From a checkpoint of a small CTC audio transcriber: log mel input.
Rows from block 3 of a small CTC audio transcriber, named by matrix and row number. Rows with one number within an expert belong to one neuron, the router's apart. Each number is 128 + 24 x the weight over its row's rms, rounded and kept within 0 to 255. All counts start at 0. Numbers have three digits each. After the name is the row's rms in percent of the matrix's.
Before each expert's rows are labels from the 100 clips, of 14976, where the router gives the expert most weight on average: "responds to" is what is common among them. Only what is clearly more common there than usual is listed. The data: strings of digits, spoken by a formant synthesiser in many voices. In brackets: how many of the 100, against the usual share in percent.
# router: slot weights (model.blocks.3.mlp.router.weight, 64x192, trained with AdamW), inputs 64-127
# up: expert up (model.blocks.3.mlp.up, 32x48x192), inputs 64-127
# down: expert down (model.blocks.3.mlp.down, 32x192x48, transposed), outputs 64-127

# expert 21
responds to: number of digits: 1 (100 vs 20.4); white noise (43 vs 12.1); last digit: eight (30 vs 10); first digit: eight (30 vs 10.2)
router.42 081:143081161157100103165139118164158118127139149139140108164175138136099157106073115128089138155150099150120171153088118129136124160124156138158137152130152149148108123128117147120140148096105097
router.43 111:102120152126134103140172127106137132135130132112138122126158128181123181107086081122141131127147081131139157104135151113154142079152141143108125128101115097170102139138087140143146147097122102
up.4 125:128126098167102159110100126104114130107146158106077153148110127112138109111160136125076126115122132127133144215141099099092126126099147133130121138157132138092157124139143133142085105151112146
down.4 112:095109144147134122154170071138150100117165142114157118126129143117068126105102125147140132145174091106110110152134122121135156117106102137129148124143111141087109113111147140118138118117131107
up.5 078:147107127125119131114151125141108125094143132140143140090099120105109140141136107135152100143118119123113112137163112144138066089139125092137097140102108080093139168135143123159122104178122081
down.5 093:147174134105134137164141123108100083141132127153108124092059114129151123166131124154119131164145106101111118149137085123110094111120109118151144127079068132153119109116145134149094086164150154
up.6 091:129082116090130174088146104169133167139115099093132163139157153138122103135149082130140135138139097125080142112121110137079120106128113131135120173160131113119144117119140150121149155139106124
down.6 099:100115146093173116124123120152101125148141065116100131091101151151143145108151077147121144139110125101116114119186140115147100143158114127147129141108121106157109148106128150143140141132151132
up.7 112:102124118139118170134114145165107168108148089145174124156121170152121083132129085102150142124160145130109112148086121136140089165116101113109133143102156088124187174117098130105097145123184126
down.7 111:126110115108141113113143145098119138114131181088161103098129133112119156143126158152105146179106129111147115133143139124147160097104143141134117111154125159115094093123128126166179114097104161

# expert 1
responds to: "five" (67 vs 26); "two" (65 vs 27); reverberation (63 vs 35.1); number of digits: 5 (54 vs 19.6)
router.2 092:142132188099125084162099105164111138131182160135112114150088106146132144098141139120130149162165149108119121151121141155090137130133174116132154144131082132180119123117121084112126123157136139
router.3 117:165119178128130134162113100148110084156131131132130188159128103090142150136115126144126147132177130137138116068140116133139112158087092134107123109133127113073121143113080105150127154162128117
up.4 071:097169109124109140121120112104125114145091154161120147114149140117107113108111135115160119143133151152127124115177100105132125141108132106137133139159168088105113116140149119061160146141141143
down.4 077:124163103145091166136122134121133146139108140114114146110167111174097121130139148141140108140162112106128147074135116137096106138090157106137140145123146132112133115118128107116095153122166159
up.5 095:106153135113130138112138125096140084145126142128111125148096106105145117119097144174133068108148128128100099159134116134113130140128123115107145097113092156119106139122136161106149112195108098
down.5 109:116135114181099141128126137161127128146155096097133095160109100127145139134076157143114147110139099144085159126172115108081076156135133124144153163112121116152149162115129113097129146155120127
up.6 094:119111129160135133141138118121178141134111132129140112160135129124110139120126149147138090135122145117090140098153115121144173148115147100138135108176160174128129123122099147095156136114168147
down.6 092:137145164114181153131168152135131121145087118110125150134150146114112159138112140097131111093080137145148132120147129122093116132106125126107163122153148165161109062104077118082130146128132151
up.7 099:162159131146095135106114155132156143128179134184119100126065100118104129119137147146096125121129168117107153125149144129101126144087138126162087119098129151119151135111170143094136134136144120
down.7 102:195121147155148110117091141107104126123146115136132121127089095135115116168166135126068131132146116106124110116146143179094116141150114110147091132062081131134148169149153133107120178156160132

# expert 27
responds to: reverberation (92 vs 35.1); "seven" (67 vs 26); "six" (62 vs 26.2); "eight" (62 vs 26.3)
router.54 105:115104104141130149110108154140129168155129118117128132115101152146120126125148112090131116115073130079113146169120138132113098104180140103125155111126136096161102116155191115129097132116091132
router.55 111:140120189134143118097093165110103117139109140100089124129157177119126113141121154112132127140106109142137096120132150147094095125116124134141158091167120162106139083141092073151171120134150157
up.0 101:087139142078137090129134144183138111110128149140135157120131141135117103110147173092120117162144107136144134117127140163113146152056125162142128169131145126149129104158113123136121125114157107
down.0 097:154137174101126144122132132152133106154132115090151150133106093132126124131140144160114105124119122150111100171096143128120153185112116133178152121114112106107067120164161183149145126125108113
up.1 115:157121147108115127148121107143098134150122100140135142140107157144138101155125142125116117079147127152139148088146108145108106132133146114130172108145164123145149144148138051111127108120139122
down.1 105:121166135114118130117121132088154140072136068153101135128144129116140129122110139138101105148111140117117105176086101127145138120133123134116114141092079152091109110134128196153154115112085138
up.2 097:089094157143139141118149091147122112149133081138140121124086118133134119124144081118130125145116127098081148070118129170123138117119115113119083136114079126073126129139125106126133129135094112
down.2 102:132121124141066147142116113114157109146153089089162152156118120144112130114103147126137138113115155105141102109092119158108112143074122128120114140128143088134117123141123194183155112133111128
up.3 102:136136124117112095131135101115112137137102110152127136130099123139101111101177089146108111135125138176141116148131170140111128132155093094145155138136141112126096132133131126142120175106122102
down.3 097:121124138140204112122157139154133124142095119129128102108104116123103140156144084157201128114168172110124126096180101104129154140089113131095104133118102112155136141092101124123102115116126127

# expert 4
responds to: "three" (90 vs 26.3); last digit: three (67 vs 10.3); "eight" (61 vs 26.3); first digit: three (39 vs 10.4)
router.8 104:156131169100156142099108154132099095161105125132105128129126137100123132130131123111114151144087140115082100135153150144121124124177114131105135143085119138139084134144129155157113120129157131
router.9 112:144130124103149164094127168147106092193110124150119091155117104104156172147124143115134148108065110134102092153129158151136110135144114119143097122097115105156094144163088138142129102161120129
up.4 095:117118110165145095110079113142138119122139136170125111112152146120130154131129139144126136154143105100118123113094118152129120099177114137112111060114097142153104143117116134147126124152145148
down.4 094:099109140161169104115091150100141107132090150109147159180128141124102080065136086150134133121138148122171047126126160106102104086173138142153131129147118154167146137112161160093096111139120147
up.5 105:152135108151107086139159153097132139120165134108121103073122132168085158125124150138165130157135102131165141116075138084132136114127130137154133143115112171152101139150105154115185127123120088
down.5 097:099098102130108165139147118120163115149116098125123108153155131133106126126113198151108135102125069098107108121163118185143139171177106079135173147122123114126111115116155153148111108141131171
up.6 088:122136142105124119136092120143122147111141082127154125105135170119123110119119104115165129139122116096155127110085107159118141117162141184132095155124140141111125145134144115076124148131174117
down.6 107:096135132130117159114119114134138135128157120135163127094113168133119144115131054115123144146142130100117127157094127145126149113137122148138079120136122084111140169130145116133145155140157120
up.7 108:131159190115088126128126147139112110133129132116100111107120096128164157116164155149115088172136083140151134093132140144086141115111128123139065125129109135100081115129121097183108105109117160
down.7 103:166104151165162138125133139121111140101168140134132134113100107102169108165146125187134146085113124162166134106094117173133172145150128128118088117185130113101111140137130109155167092133075135